{
  "encoder_arch": "convnext",
  "model": "model that predicts nearness at each pixel",
  "dataset": "small renderings of single solids in any pose",
  "train_examples": 395000,
  "image_size": 32,
  "crop_scale_min": 0.8,
  "horizontal_flip": false,
  "translate": 0.12,
  "cutout": 0.25,
  "encoder_isotropic": false,
  "encoder_norm": "layernorm",
  "encoder_activation": "relu",
  "encoder_moe": "top_k",
  "encoder_num_experts": 8,
  "encoder_moe_every": 1,
  "encoder_expert_mlp_ratio": 0.5,
  "encoder_experts_per_token": 2,
  "encoder_shared_expert": false,
  "encoder_patch_size": [2, 2],
  "encoder_depths": [5, 5, 5],
  "encoder_widths": [96, 192, 384],
  "encoder_kernel_size": 7,
  "decoder_norm": "batchnorm",
  "decoder_activation": "elu",
  "decoder_widths": [48, 96, 144, 192],
  "decoder_blocks_per_level": 2,
  "decoder_block": "basic",
  "decoder_attention": true,
  "decoder_upsampling": "pixel_shuffle",
  "loss": "mse",
  "targets": "nearness",
  "residual_init": "zero_last",
  "optimizer": "adam_atan2",
  "lr": 0.0016,
  "beta1": 0.85,
  "beta2": 0.95,
  "grad_clip": 5.0,
  "steps": 10300,
  "batch_size": 256,
  "epochs": 6.7,
  "lr_schedule": "cosine",
  "final_lr_fraction": 0.05,
  "warmup_steps": 1030,
  "weight_decay": 0.3
}
Rows from block 12 of the encoder of a small model that predicts nearness at each pixel, named by matrix and row number. Rows with one number within an expert belong to one neuron, the router's apart. Each number is 128 + 32 x the weight over its row's rms, rounded and kept within 0 to 255. All counts start at 0. Numbers have three digits each.
Before each expert's rows are labels from the 100 images, of 14848, where the router gives the expert most weight on average: "top examples" is what is common among them. Only what is clearly more common there than usual is listed. The data: small renderings of single solids in any pose. In brackets: how many of the 100, against the usual share in percent.
# router: router (encoder.blocks.12.mlp.router.weight, 8x384), inputs 77-153
# up: expert up (encoder.blocks.12.mlp.up, 8x192x384), inputs 77-153
# down: expert down (encoder.blocks.12.mlp.down, 8x384x192, transposed), outputs 77-153

# expert 0
top examples: black (45 vs 8.6)
router.0:146117180084098121183094142147105104139102146141141201070137118130125158114115098098150144123146086117109131138129125114140120117143122105151058146181160126135099224150140115120113155225142147159107127133146145103115076077106096091
up.1:144092149178152101133135159177069142054142128055105108130085092113151162122134136090088077103093181105116176120106138191132172137065089143099114141147108130108160153041106104130155161058173159121097100086130133119149113157163105091
down.1:026068136111148178076142118109101074106126113115053125151124136127148105142114140108106094092123166158075121161077126095082144114130123063138151105110147123173125147162166122073146106146133152086125071170106093105128147109189141167
up.2:137123151149065158076128144104203132110093142184157138136171100087140115112100119139105110047122116119136132096145085115127158101094112136155114126145120092144189157121088052179098117088140129121087183163102169113086132097098083155
down.2:000108146135128131101114121142111138118090106167164144151125109166129129100168119134123134095154112127157173143124129086076059126149089101117127135110141081127023143148128151157145131180095113084093090146165067092118148172148155100
up.3:105119146166116169108110125074058182137149139097126131146098112066082094115164109137121117114121099187135124134128124124102200095112113150132095104113123117146113109106142160154165149128085067155099141097133153106113144136135136172
down.3:052101103168135135066159126122171140143050101125115131136173119136097104120111149161151064148053116160111192101117120124138180134089143126152056089124159105149078113122076062158122113206095113116129080130147036139156073141124096165
up.4:118094061139141087131147128066123097126167110114132089150114161158098119130149083117111183127011111113098110158134089146113136121132206126057191038121105134172113159106089091172113129145156089146107124145147127074128079116148115126
down.4:041158210144149102097122196130078091101086095134114111151134091147163109102137147135139099152130151092136188175164121210110116120138169156156118134117164123086094120093147154108144093059100142141174169083128142101181098151102143095
up.5:123145136107150107131159121127139108117156130123170088133126218131069146167127098108120106132115165143110116143127160129146093146137102056119124050150080178161199180127075109104107129148145150094098159121118146178142101162103108124
down.5:111123178113178093110134228167126081070084101151079089125132139127136130140127151124115135114136166112087149158129115221142150117143177157140159149154145138081130101163147127122116133071155100191219151078080146159126092144058107107
up.6:138090160169119121116148150083145171134138102146149127140117104166144091096057152194125153094105101126132136071138088110143144120113146171173116107182183119085171137089132108186126151147137141131075144111159144139124147041086156093
down.6:000153144161125163124120149151151127154103125166145101107089120141132124095143119106137111139106139128123202129140151107099114153099085114146081149092180118128096138117111140143145118154152135123064138190140080134137131135122149140
up.7:080184128165110164087105135158161103142153126132120095162130083143100106116150140088112111074120134082153124101126142102110143129082070091132093064104104152135198137081086085110138126095115189122094144134126112172156133075087084140
down.7:107104152121134150100128108135141124066088132126083094180146113166128125114105137107147114086144133126056170193102122130077129175107095121162142135103177115092067139146156078107140143101150101133120116177145099094177170118151117135
up.8:120156099160128166153146151175127087142138142101130101180143077154155145108089106127091040105106142094137179088101136090145085088098151132147122169115121109110140141079093109149080132095137135151104155182212172114088116120169129088
down.8:022163132097147171130145160139068079087144108117097132144111157099160162137102098100113088079186129090110151151158152077107139156116145091109148145127111124147117156125145134090134101139117082086076130152092139071116106107208182094
up.9:134105135194108174142102095159118139127115182104092086086093172155142156151180116089076108171093091127131115103220123139154176194093153113160160109118122148099124112106085152083139173137114129131109151129172142020092111123175096107
down.9:000106093131125167091133168144150128055134138124117074142096114116097089115127083083145117091114137147116145138181144096143132137097127098151128120123179091121112202152119101166177125136113126098129133224165093108110125110190142086
up.10:112177178110087127136102115117153135089144159106167124186132099101120136119111046138175127088093154141119169109123128177154090167060102138157042141109090155144135097120072097138135157095130131069179091133164118085139144117112087103
down.10:072169110150117152119148095127096115143055143156124179153121109161091110120067108164116106142133170136078177168141155103061159144074145124180123136166144085151152153115075097142132028171059161148063110177137087063105119157128186090
up.11:127171130126183077137131111104115102140119094108120132143131113109100137131121060110134151116107150122068076174098130115133115163158065113080148034175081186157182108147120129119114189158083118129142132090156137152190117182110114144
down.11:097139153102163098115115214139138141085152159137099066121146127093163147177148155118110161112142100119098109149122100212118112141123149125140151119158113177114153109145138136103110125086165094141202098067088135195150134106058102096
up.12:165143106175057117088141176193102159084133134083116109080160174170098075145092139097095167070084169128152103127124096133148101165114106100111156120142129104086171085190162091109133089057181104137112123121137123073077150112173082135
down.12:075156182190140117079127141177066104128106106129109101169118171163159073148073157104120079100154113165091198165113112176050116182154126024113117116103174144164109191144136141099207107165159071145111134153138093147124094090183193150
up.13:149133175172085097093184068143162091075134142150039118137098072083104147090133145144159148144121106116144175122102139194145121143086184110132138161074117163121193134120150155129125099112156141081166104099155131118138100104137055114
down.13:098132158136196134072174148192158121124145144099172134075055128144122154088176103122166101200113171170130158125151074139124066112111151154125113191156173147103089128104096157134155118110073124121145172119122081150103131111071119157
up.14:144097131135189119117195106129045097103109157170164104184177169115120168170165201133190142082108138121130153056113133167096074091172117176130078173095101107134133127183114093134079124015119153160092098199072179116169125121141145097
down.14:072088179150171079099135118126121161116100126102120148145090116119117126116152126137190135109093133184203156178101073150111108121169061150118162086115168143113123129204119097101128123134151165137208138114172125147129160133101075121
up.15:103133169082097124125088065149149167076093140114107113081103120127165135156106111155094085106103121098129123126156178131094134137150108123142102114127118188123167094089117186112164223109125090168160147100166144155153080202119113103
down.15:097103161119166128052054121145133122121148047129102101168066155150129112151115112129101128156134196167131138123115110102136071135123129110098193084124186093143122138140149152144194080143120125150147090159132132072134060068157158086
up.16:081154099157145165119115179067121117091093132147117099127135094112127118143164026142112144109144127170170177169144156139126091117186143124191112108140167117059132123077151089186132128115149180139134100144160085048130111157133106155
down.16:127148094112130133139161138075060116077190136139165129172139141161158163199102141090183093105183131141101152152133146164109116145151115135124145134156104082142067146152126137116134135113099035092120127161134159045139157160106145159
up.17:087159170135129142168151131125140155165156108132149117104097162179163193071097149166121123126147081092141117181145170130156129177120155165164069065116085132110080144038127126208092138130176126110090097180183116154111080138167075109
down.17:025099111127102149121119140127157113115146129147153091080122163161124158138109155123115114091136077164182148137125153089130134183093092072137162150086123140122122153164118149118163142159124110084119104201121081138131087103159130083
up.18:070164151124084189131134071178190139147143140172160096165130110137198159157112103118158097090060196060131145088169109118167127145058173094126091166108069132156110125100161134181142128066129103122128179092129112163115110105094080155
down.18:035137095112153115091132126127100111058120125124102100166126135110134135156109139123107079079133128166107128131148138125107172150109134073153182095094169112144137173173148138136206103125133113115074053183133105066134094075180133114
up.19:073173103131113194137100182117098124130109124181147198129169096119133135128126114109089187149093096096102138123113076100096123108150128194101158153140175164141111142188154148116141111157122166189168105177069115060115111108172132193
down.19:183094108154165121174151062110113154082103139159133140166203103118097151099111169103173107176152134158102111093087149105110076143139136190168092134172097129114108081170149092151094166114073145094131097126132169129114133171050102112

# expert 6
top examples: black (25 vs 8.6)
router.6:142092121187123140165163194125053102157156086148104072083128112131142143079084142142169106146130128104134122145184199102135091161123139177099097126134090132185138108164123146092128111151130083154117068097121111120106147127158131080
up.1:119157090182085094082172135130103108133092098126095107149207106115101121103123076108164169158149133104125102080159165152106174110169104201086138165147153140077143106159136156076112163115142083159107105145078123128098102172166152151
down.1:117169111223150109085156164160146175122142160180150149131052159151078113101147125136166080162127152135158221133173122143115125096142101068146135155094161104134095181133078142129189113136105142125120152142156088110150109122144146159
up.2:178151080139118148142174144119140116208173097148151107128145140134090130102143116110117158142143148150131150114099128135165186114131144138170072145108130144169094167157099134146112134139090118108070067150108105156155106136135153111
down.2:041143103112058204127194118136199138189088131127146151103098099149145099128170141141159107088132162108138113111156108128108088133071138156129133125146113134127177077136135130066140122109077132079161141113109093096093103175140135132
up.3:129158146141164063101115112152113125107169124065111122116134119152135153146183075136076129088130157103132100113141082135162118135155110097146146126177154160161095179150121160126195164186185151082118141135120166132103153137071129187
down.3:092121086134149069128155040143168117171101081170113194094121090174114125117161140165141113043155079141145148154109067203169147109128138146118159113124119131081113155112121060083127141172174137136160143167156134123112147145106086106
up.4:108127158089098130137085158124129099147155078135095148115115129179149206122119103108122140106146160160148103139109128113121061106132143093135102133117110102117124105163133066193153119169130179190156136147161076166106104152121129150
down.4:061121162132073106115178147113126151150129166134109117146148168132174110205113152164040082085146096062068079180155090167115138121140140071092133113118119124151093167163087118105158163158165096115107101153102125177149106097178143191
up.5:115112102124155150149137112077116139136102149134119063116171149109093117080103153172144137139162146126105200135115126104148155154090153107116150136105123057164102128103104174067132140072129147158157135156070124118106156164095083101
down.5:041108108136075149115129143134214116155063130140167124090165128120147119127103153135185167158133117127101169109131142159105125128075138179124111084163148112150190139159183131153091146169146129153120082127154105126198144130095130128
up.6:165155108113114113135114133106125102127119116111115143100156165145105126221110122080146233141155127158112093065157112127135203122128177090097141105083120153174180113153120159165103097117126110171117124146155190148140150149136104147
down.6:091108109157114212096206125177156138165147184076155136108078106134086123129134059159156058105117102129182199096153148091163086106069077147107138142145130125136114125097112114163157145188149102173169157133198091142143123129104101141
up.7:141159114148153116123112129118097122135123124147114083095065132188167088126164087106091083165122130116143170092162110129170113115083023107110106102156052191096167157092099082121155206149103113101149089116222103113135124077126132133
down.7:183129067062056123105143157110187099157142111060088095104136088109208150146123136158116162166089121112093124124120135153159163139052097184109154091182115156158139121109179207119090133099106139112174158082120111098170129074104101137
up.8:152144179147117119088107115144157079152113123091127115162071060139157083072159119098133088102156140142116163107123103189126102119084091131118088091105153078095119112147095171116111155113148176134170119127073152141067103164103128124
down.8:049118118147130102109103120122179124119119092098105140130049184193125116088133185113145117118116098129143150127086108147096153159037076143132103120106128122120145155144118087134169166137093186109142114122155113134150115112169032159
up.9:148097170168139031132141120119124194120141163095052136124132118145114056097116101122076172135135095141127060171143173144083129132104192118067096155095163144133114145172076083114153127165128117120135091170146087119105125182123137137
down.9:068151105103143099074119111100116146090129090187129097148140128150140168086164157116171132127119150120116144134218038166083143122137144110201139120110169120113155146171155116089161123112082149090157109165152125132129115118156091134
up.10:122183137126141118133151111146161096162136139163138081098084086159175101124162104109099084154109127060148139111186109151184061124088025115123087100156042214103143161110097113135188190142078129122138112098235068125129132081145153162
down.10:205148062061048115092146158104197073147144130063117075097152099118194150158098125130127165156099108131065123124110157115155158150087098173113150089218092129157164109113163160128107145068099119124183135066105116123164115087081130146
up.11:108194166127095116088148131131138112075106119116055119113175164130179108118144140150095125132152180104138098055200099164108132109061107102161207152071161131101129179112058117169057134115168147146145124136150115147079134078115117126
down.11:062167201189141193076083081184125117171080051103132098108087133129099081101129122152101164149113131160123158121093146095097128110084093080155093115135168102158132143092137112170177113183073175154095091162182082095123073109129106083
up.12:085133136095158098113171104119095104158194153124095089156168172164118153092158140133132138105105177170176101053176120137103103160152109079034126095117167178154147130146097114121165091154116121060138122128122161155146149112110150129
down.12:166171116144047183141047161171147140154086160161176175078113129141105078098190116155125200134113140103132121130141108112192142113118142151172120132106180178098085082079141120137130132142172166164149206113104109116135128126127173103
up.13:132126068115134167170160074088098107154142127103124079112165141120106152163091151074128110063149165124175123154096132145150091098127110153144172086067170092163143157132124076103145163076134221111188140138112130115141161151172141043
down.13:087140132150098162142169127152156123069101142138150173122130084149094132116133129095123123099154130103111141146123165154172147039101158143147168132138144156077149123141157139086139134116190182138121127153109124150165164147094156089
up.14:153087079101152109099163113114198107140102152100123039178164137104101102124100091195161177142146153124105140125199113124125130155166161081073171045126150191124155102113120063118151100139133105117177172139143164140111101161104143166
down.14:115094134152188155116105162171114155123147138124133092110040070129128145048217118083144143141132164150099150114124086163104138112151173117203117104094151148104143196111142174137151106141146104153153138104156104144165123117154149143
up.15:086137104166157106116096129092065086153110101156094135113193079097166167132177164132186052135080110153163091117103152145132138155161146111158106129204124144170153140120118128104111095133140133102087148144114142102114135108142110140
down.15:125066089112119135086119097162143107114113088106106138056082127151136124149129127136085124114157118180165145162123091144174096139136137157130161125160081174044106149164169140118157137105089119112200168085154126139064108163084119066
up.16:104130094127129121136170160104104143142153095123126091151120092146141173125112146107127128212067093148152121097141121192103196093123208170118146105121139120148064147128102144199096105136172150149150089149096171137127166129158138188
down.16:082147117135109180079146145132174152123128116166069145130125107118106129139128106151141058104080148122208206111186139184109134089109093075185129102078170082145164193149101133094154123201062139094143108206213132147154132096155116123
up.17:090153103114154107101183055118098164126131136075129092113128173118126181112061149166076096126123089141174150128153136121141123176099074105153129068106142157175121131135134104200205117094091169134122197167071108074137111171098152137
down.17:065087174106105123080111158181125160101064116171145104132136150130129113135205151079134128132151126085119100166129081074140111095134135113131137114100164135117119185151165164135179210121122103134118126156123122185200086092129123112
up.18:128144125080126168099125167114107110097154136200122104121151073150169197139148173103182096079147159103093127177148148139102102186077171093100072122130110105129184113140110138098145138117131086087122116122159132128112138132140085129
down.18:100075093068109115068144153153114076138085092112132183143154157136182137144132131119168107116163168141088169108145084134107128119116130198085176111178124060124119158201217160133111157133106102092156105087143128074098112131159182108
up.19:109121072138106171098139104061118157150114145092154142095158140097103079164104132050107159135125159102081151120124113162112118153152125089144110119119136110101099145177077141119181142201166180042130171115141125145086153126105103174
down.19:130153167162109106151093106155151146103161122167138196111078145103115120089153118102118113178131174125165226116179145126147117100099121136130091120069112129131058157095136110132153184144160151111084120114170100061165136140164134087

# expert 7
top examples: cube frame (27 vs 3.8)
router.7:130119072089157121137097115099120151076108133119100107127072125142182154089137114137161132178115147088172126085095141125122173143119073143141158142094123182128078094133136133136125113126152118120133107113113137159147175130120139143
up.1:160117138066121098061124135133139052105122090122162164213136139182170182109120147115150055119108108127197139138158093128119163189101185088103108138137103123170126110141178080110126153088157178063137185140076141154088100175133105186
down.1:099082149106088178097158119118117085131086062145093120126149159218176150151109125151030052084133127174150164145155135110090153134076086074112169098093112080182108142147095177107151111151089082147150094203175102112155098077180100111
up.2:184085086071108147159120124144112129053142095112103136099141197137170103145172095102091138184113149194108148059116141140098111177132051160174144149115119199176072191171149119106148191185131095112091130137127141127162127143128199131
down.2:000133086147130123153118158103102175157106140109160121137121120146192121123072159088145123111172130092153090150166103099123145112187188160146148139187100144077110106165093123093180099139117125113133109137139124119112091166078177123
up.3:095161164154119149116123141132097123123108108137127172112124138117161129187158108126140115094100126128121092157116129140123135144201032162160135104111114179174122187128116116100177137181141156076174120132128084087158136173129145164
down.3:076207135152088103138108187098110154156126131082122099121164114072184105131093122099082135176146137084104099130159180108129136145125198117151095065172137113127185106164125136167126143150124144174099068144096118181132094123140154152
up.4:164113110130120091097177148121114104125128079129076125107161114111118112116122086075115131165051101145158142085126084113170190095116110077167139194181136169157133138114091125145150182111143140100100149176083126160123104142139074092
down.4:022108116120079127136073139112104100134145071111100131163150194126152142109073138105116112145107151112050134122165103172097156158109113128138133154121099113147086158165120167124139146102110088113166170122143096067113083126184156161
up.5:154115131135121018142172201140116111130137103098154136157170152152101134122103104123088181106129153129106099144156114132135121154135144120080148143095140124156133152140106123162131175138114114127154159126097153132136113068089137144
down.5:136155069158127079115159122124138148088162111128111141133114136139100115121080140129130094106160136099231197192187135187120106110094096145109156096169120040101104112197135081121134134147174126166136126181203132132146160164158119185
up.6:155123152082121087145178127182125122210116149108158168114179189167132120093157119177145166090120160130103082173154146189169109194113121118097095114115060194087147146146151131135135144104177173135164180122147121145178145116087088149
down.6:041167106089130132103097195154120160165073099103094122122150109115147087095180110120103136124090174091132146194136137100126117119089140133126095116148186087164232120122142139162161118141154147247104125132137129130172154097095157106
up.7:138123100113136153123136123160139125091129152136092117078173153103179096144123120149106085172169143087135132082141119121135145180125077143103144157079080145166082176169161097169154105121093169151049106129180154142111163140189174115
down.7:059136143160096153105195155136089140175076187125183156128175113133172107135103144120115138107151131093139144175130206143123104123185122149160114113161124119089128100147101182121126144171116127144124104168177075153162154159086208100
up.8:111144127141162125092144126068106132047140163143149207205142131197139152144190142131129097143166162110114156119126129147098145148096184123087140081035166064098140113203101103174107121083139142136180173133089166083149115145121116132
down.8:113153158117120166094129095130130094166107122163129163129120144162144129120176148168133085171102099127140173078114151162156182154146155120121148121104130103208123113131153203169144151187141194160153123178135131136179127127150152183
up.9:178132135102036054133124125087172073127146129150119133146098155127095174136166143132053099140209117190130174146129138118123140150097147128121195159118115138121100116128140071108146181107091166103129192079137108158087107114139156147
down.9:090082094126145134056165158076165121144094106102072190170145137209176096156079115131071081068131166155111132158157181162099157141081087101118156117143135042169127131159125088097147133190103091109170080174184111055132127135155111165
up.10:103231067108099157119091110108140093069144154149160151104133081168180138128155135164088148092129124109140144112150117180128136199119103103169131101079134106109113197139104104178146098133152189160109134147168163077162148110217131119
down.10:046149082120133101090120136141124106131081152102120119080137123116131119114114172108074074105123117113161104178109190166170144133157110161151132112165089112126154087177114116134140162161087152178140087175162113171134110155115141081
up.11:191100127080140059116167161100161044087131136084067092080079103147134139118157146133132170111150150170097154122147167143106079146100116190080180152116137093102130118121143100145152083168192191167119155157154119123134108112151116141
down.11:097121049170163108081116166128153134114111119116051128114141126186114106151091177160043092077124127168151164158148210172101155150060097126175139138117091077136146137166072051142153160146119110146122099145147109112108128184092110148
up.12:169173111172074122110131104079141146064071172112148121136094119147164130132149088091155128143162161089174095131129159119146107166101146069145091134064153122094121131123131105126090189081138214101152138044153090134084140115094187126
down.12:098143121099154121145148066104079034159114071165076133110111142133128115140138140104067080096112106180133179141140181125172217154091101082125125070107088070206108078131095125143152121182082153090143124184135113094124129123184098143
up.13:177167088102151147156177137134078118068090049129168103162148068165128131151155068130152124187126137100156109062177196146109179133135065116135185171109160194131107149135107159185155115143095110156093116184110175113194160095148093137
down.13:032178137111124147104160134145074116151137118111158192162171102111136121089128081077116100114155153056137141151124174113130069118196131144130105162164150100121134123158122201117121109139131161123109146169129138100169142162135211119
up.14:124155111176148125132169111066103131152138140135127100156164170154110140175059086108107172081071127078144084147162124200034144089148130117098174120110135134159109160098171124139140092085102085100120142161163147133161109132106108096
down.14:114168156114103103137162150193110113164192131093165143115162089135131090170115116150119123170138150046133114153159113157139079059153090131097139125143094110123121051093113138122120131078115104181157171113129133140146142133124131097
up.15:148118138092119011113117124175117099124154182127132101136118139113136148078134099122137138127115059168141155176115139131132190179172145111128123128113128109126123110122147075117160071134204185083120162161126098120107125147098174114
down.15:074139107141074116118113083071176176144116148110097154144170114111183140135118161171105090096079131163145166111136176156125180163106133070165086130101116125185175142082095121135142122124096149138123136165154125078184108115135120104
up.16:153108161055149129091132141199105089102086154172102108123124154133130149120129098127143142106095128143123115093162098142125102143103164127128175129118102191094129126141147098139150120116127148106056191122138141125121081178152122080
down.16:000111110177099133101126106121145149146138114145117121134099131169176153143055128177111122134110128145192143112164172116102127129093123103139171098159145085099128136173131130126156084159103113146118109201173108089131112124124155086
up.17:117155058175179169135124119094157090098154118133148103095157091140171109128159109148123139119103180143068139107131174109159162118160051159140135114126095123162049207192164088198166119126110095148082092084135157083180143095168109117
down.17:056153125152100149124140167143091164131127203083170148119144102118133111128071184125122107110153138091137090145138163140078092151183164155180103125187133122073166115166075114137138142138131140171108093150136117134108106183052213126
up.18:141166138072080119145145114112156063167140152137120146136166092210177135080124167138083132144117174107092152056141164187131135179127114069159140096152116183135140117122148141174158082153151065155136203155165097097191146136161119122
down.18:046161125130115120157133150137073101119076083121064170105151107133130124061097150112051063130121129116130186148177185138108176112113126152174103112125143084130153162151081106135200108171168154155127138177205094083174136168127171116
up.19:105099154157086157088162095090191116111137126130117145140159151125123134138101069103112125089112122186076122114137097128125135155102160131121164129144156130107132146167128086122168137012126175081110121148138139137151112085100164113
down.19:059107127119151111107100112111185128127123052120095139156119143183179164090131151172195058144117121149118145103081114121128160130135094154130126173101102108089144118165117059141167128126106108121162089153150134117130115148152059156

# expert 2
top examples: pink (41 vs 8.4); purple (26 vs 8)
router.2:103151124154127175175174163141109116117171083119164136112165125180103196132126157122131130127083118178096173058102131145148147137129126172107162115118097129123145136058134115161091120095145163119156111127146095098190105108075090139
up.1:141115093103162116072135139123162102153141117115106146140123108113095132150144111126093123175154135120124150180198075146098101071136106105084169107097173144110143087067077166086144108116126113139143126166138094141129126138126097182
down.1:114119150109122094104087143093163104092112082170125123141153142126104188083156149132165133132110217141170146138159136088115117077078126114137124160096138084152120109172130189062115201151080092097147055107155124128161116110170165120
up.2:119177090141117124109173160101116108107115133089156108097107118142147076139121118136109118112106155073068145155162066119169070160131111109137125108128132154204164146104150097173169114152140149101131172150188147119127121156127096199
down.2:026144194176089123120086144108167113118060086126085058156122135158144125111118155140129114141125100098136147190147139175142146105096117098130128167119182156100075168080133153106141126120084161149151195112175093175142090119092106089
up.3:097188082143137139138113102127120069171104159118113164103156127110162157117158124177124106118111152074078125110177120199144138159057122130115160121137118131127171156124163116137118085136169102191109137105129151081146105141096128153
down.3:000093144165130168087132139148152115091139149133084054119099130108159165123065048107135125110117153143101169099108164159164169112095122078131147115153156128083072159122112157111098089180147083135107149143114121170164115085097135104
up.4:116183104076215134121128133156095105118124150058131112076125150142172177114192132179087079063104144126088191114133119104153143119105066128117124138125101085175101081134137145183114155118121172149184164065165113136228134134087073122
down.4:000131140109098131157129094134145116115099133197114078139129137138140190147147151120187117113160168100125137146178105127071117145095136085110165166108144153118095184140185163063105123155122108104100104149119160169129130117158134095
up.5:122071098116164149088105079168138144111094131147181138145123158100139112153097172118129079146141105138124179129082197137133109132150107126140156168117084213148187160138148160154111092162091138124096124084147107111173063170156156138
down.5:138115158109107112158075174144144122039163105122175143071132130134139142139106161157106170147140138175118112088089176102152138134185114153143157069133094193065135079139137178112146143079159149145195136127095131120102164136106171104
up.6:152163101176168135102141111130090146109157122135137129127083166136159165091168147125084083135110140136172105075121145142118111106129145104181152093170150059067125095093210171165129092109117128143168080117046164165157134123163124150
down.6:083165157150103161079093135127141105160087129120148143195134122155144092110107135146174123157090178107127214064112137107058180167141163131154088106149188104152119136116139130142116091181119124141148076187142105088102095174120181128
up.7:167200100200085107125150170091164093118172074159141128223133120117081123113095061069056101129111139158151151125084079140103136137114172136139143055100163137140136123095139133104130139114104153115114135121089099082114064147075132202
down.7:139164160069088111192089155090161165112129113129146112155135121134130111125119150134129173189100090034115076163102116150151184206156121147153111109149094154152141116078142121132135132078138164144154114129127169156172091102083121125
up.8:151087114045158144140136175185151096097106121096105092170074174174137093115106150159143120119142153117126106146144107148126159108135105136144092038119152188119124133068040148145181079153139134156086138113159127170088108119098098139
down.8:089108196166101106143106145122127126129095078156106101140166170121076164109147170166154123105160140138156201207174105155130127081117156063137132149086187131106033187080115125062167076172105078118156143137132162105148156128144129102
up.9:119172123156113134084141095174151185118147120044077116150140134132102104114091123133102150115172192086046087148102090121024055069139120108080104125084181093086171204109123131099117104110170135141123120132098161139088161143128078115
down.9:070080193175202136095174124140131165117072095121049128135093151189098163149147124152162104146111145117182173081130157092069149091105138121106116168165162106121092123204097180132102126159105101128141117157197144185105116239112093114
up.10:076160149155176191086123126146138120105108187097133099123153108132158135128154150142139137167147146129112132088168106137124167112136085163157166093140152056117131089133134125170099192045083173137194069151073182121137164131122150088
down.10:022144165145124128118120107117142170171106095078116098202103117188155132142137136107219122164189153060084107142147115118048093137143191127103114160167189145135157151105152155129094129148125131125130136129135146152150110162104173160
up.11:125122121084201067067120079099134117094123125062083104149151136081135092058154135168081147131132186152126080156191140137040159187107105056080169205095129129143120184134110135127161162101160130081109138130079168151112119136109104035
down.11:142114165186172089104112154210143108126130124090138102105080174162077121120104147123095088184196184140088155100133153101112090148067118127123139133151185126140090094138140126177139144136108090130126159108150119107047116107202185106
up.12:112142140152175123165148108091147105143096142126133160110113110113095112175159152128089154153073128142159135112074177097152147070199082110130125087118159128150086108189113102190139167153123165120145146132088132141136111149058149130
down.12:140177152104073195139066078174163145099073106154114122143127128179117128154169140215143202142150154121046127099101164152091135168116138104141092082124173166126128109109115124115100172109145182124084101157156133127164145162084111086
up.13:179180132132118071048209119066169137120084144181125152186104145158170133099171173118072102128138092116087097092152097148106156161101160071082080128071166155126081161103117105188108163057092121098157080087176135127176132098112102097
down.13:123188155136134091140153103176112173153081126119164133125062178120116076145102154084138073159146159086126185144143156138110146153120182108116094115106213108135105155120107122161204144122106121164112099181161150138175131123139159132
up.14:103122134129150124076100165154135135116104128086113040169087121080170178153156148158158115149164157106169145081169150127174079145143167123110107136141122184127135124095084151175155155145160153128152105134138177144144106178041146164
down.14:098088169173166082108074163154146170113066082151157108172149168155123146126151136089168144176148129074101163117131092149072121095089129134145149094125200132149087144150078156131173161154108111103143122093161082144183121104129182072
up.15:108183132098167116123116132100118111125113067149063110150100168126127131143097099147156141142084149137128132162216149167133155166143119140124159081128189141143111124125145111146141164095196153107212123086105207109115152116088135154
down.15:113158156202090104176086106151155179147125123141146081169116181170126106101095125090128132177198102066091111198135121127129122161147194121152132166147149140125082080060117122191135143105140134180131111129097155186181068136060156162
up.16:111130203096164131168130089134164091130183109100154105142068111167161107144116164139120139116133125107138094130190101128133159140154132118063098042164108192132129177164119081170121093156113147124076131115174133155102121076096131062
down.16:106136212184121111041100139164129115159052119149100127141119134131118095135186183192087126145133136120123168150150160126104118087099135071081153110067235091154139117090127149155112152123150176187143122150126112185175146118109145130
up.17:084091097091171146103095129177116111089103168098142111058149114143179146166172153155121089090121159147087196158179123146173170141108092148127135155112067085157154106139172160215105073102101149180187168072179161110233134183146083109
down.17:000133095170117174141113121163130091134077105187108065099087171154127166146101133081156097101141156146114164149185096115105113107083127094138141163093154154098076185143141139108131148192123076119051137171162129146125125125148129137
up.18:185165111141136111148131129129098104124141034144134055188085121112154022161113137146140125166159138125125128113127132113112156143091173187118161114103111093179151132082159179153094161146146129095162087069090176198152122098101096113
down.18:043126133127101134122135109153149182129103062153141158162126157198146078145101120116113167108157139103127147162133144167107151104117103151106189107134116088124065139146098137151177141084104118152179083124141107081166104187107142078
up.19:150151082171138114069160137103163140112101082071115125130127127164121141100152124134128103106171111093119092113130169089124166146137177084045118128116132111114157144133124163166118200172120226140154129130105167073137085128139102122
down.19:120143103110104110094100105091121157105134120167042136137135118099144171135083145116096100129150191156115146072121169089080148145106132139167144090124146090144119157154135130134083130168107112174142130147188151134082105148140140127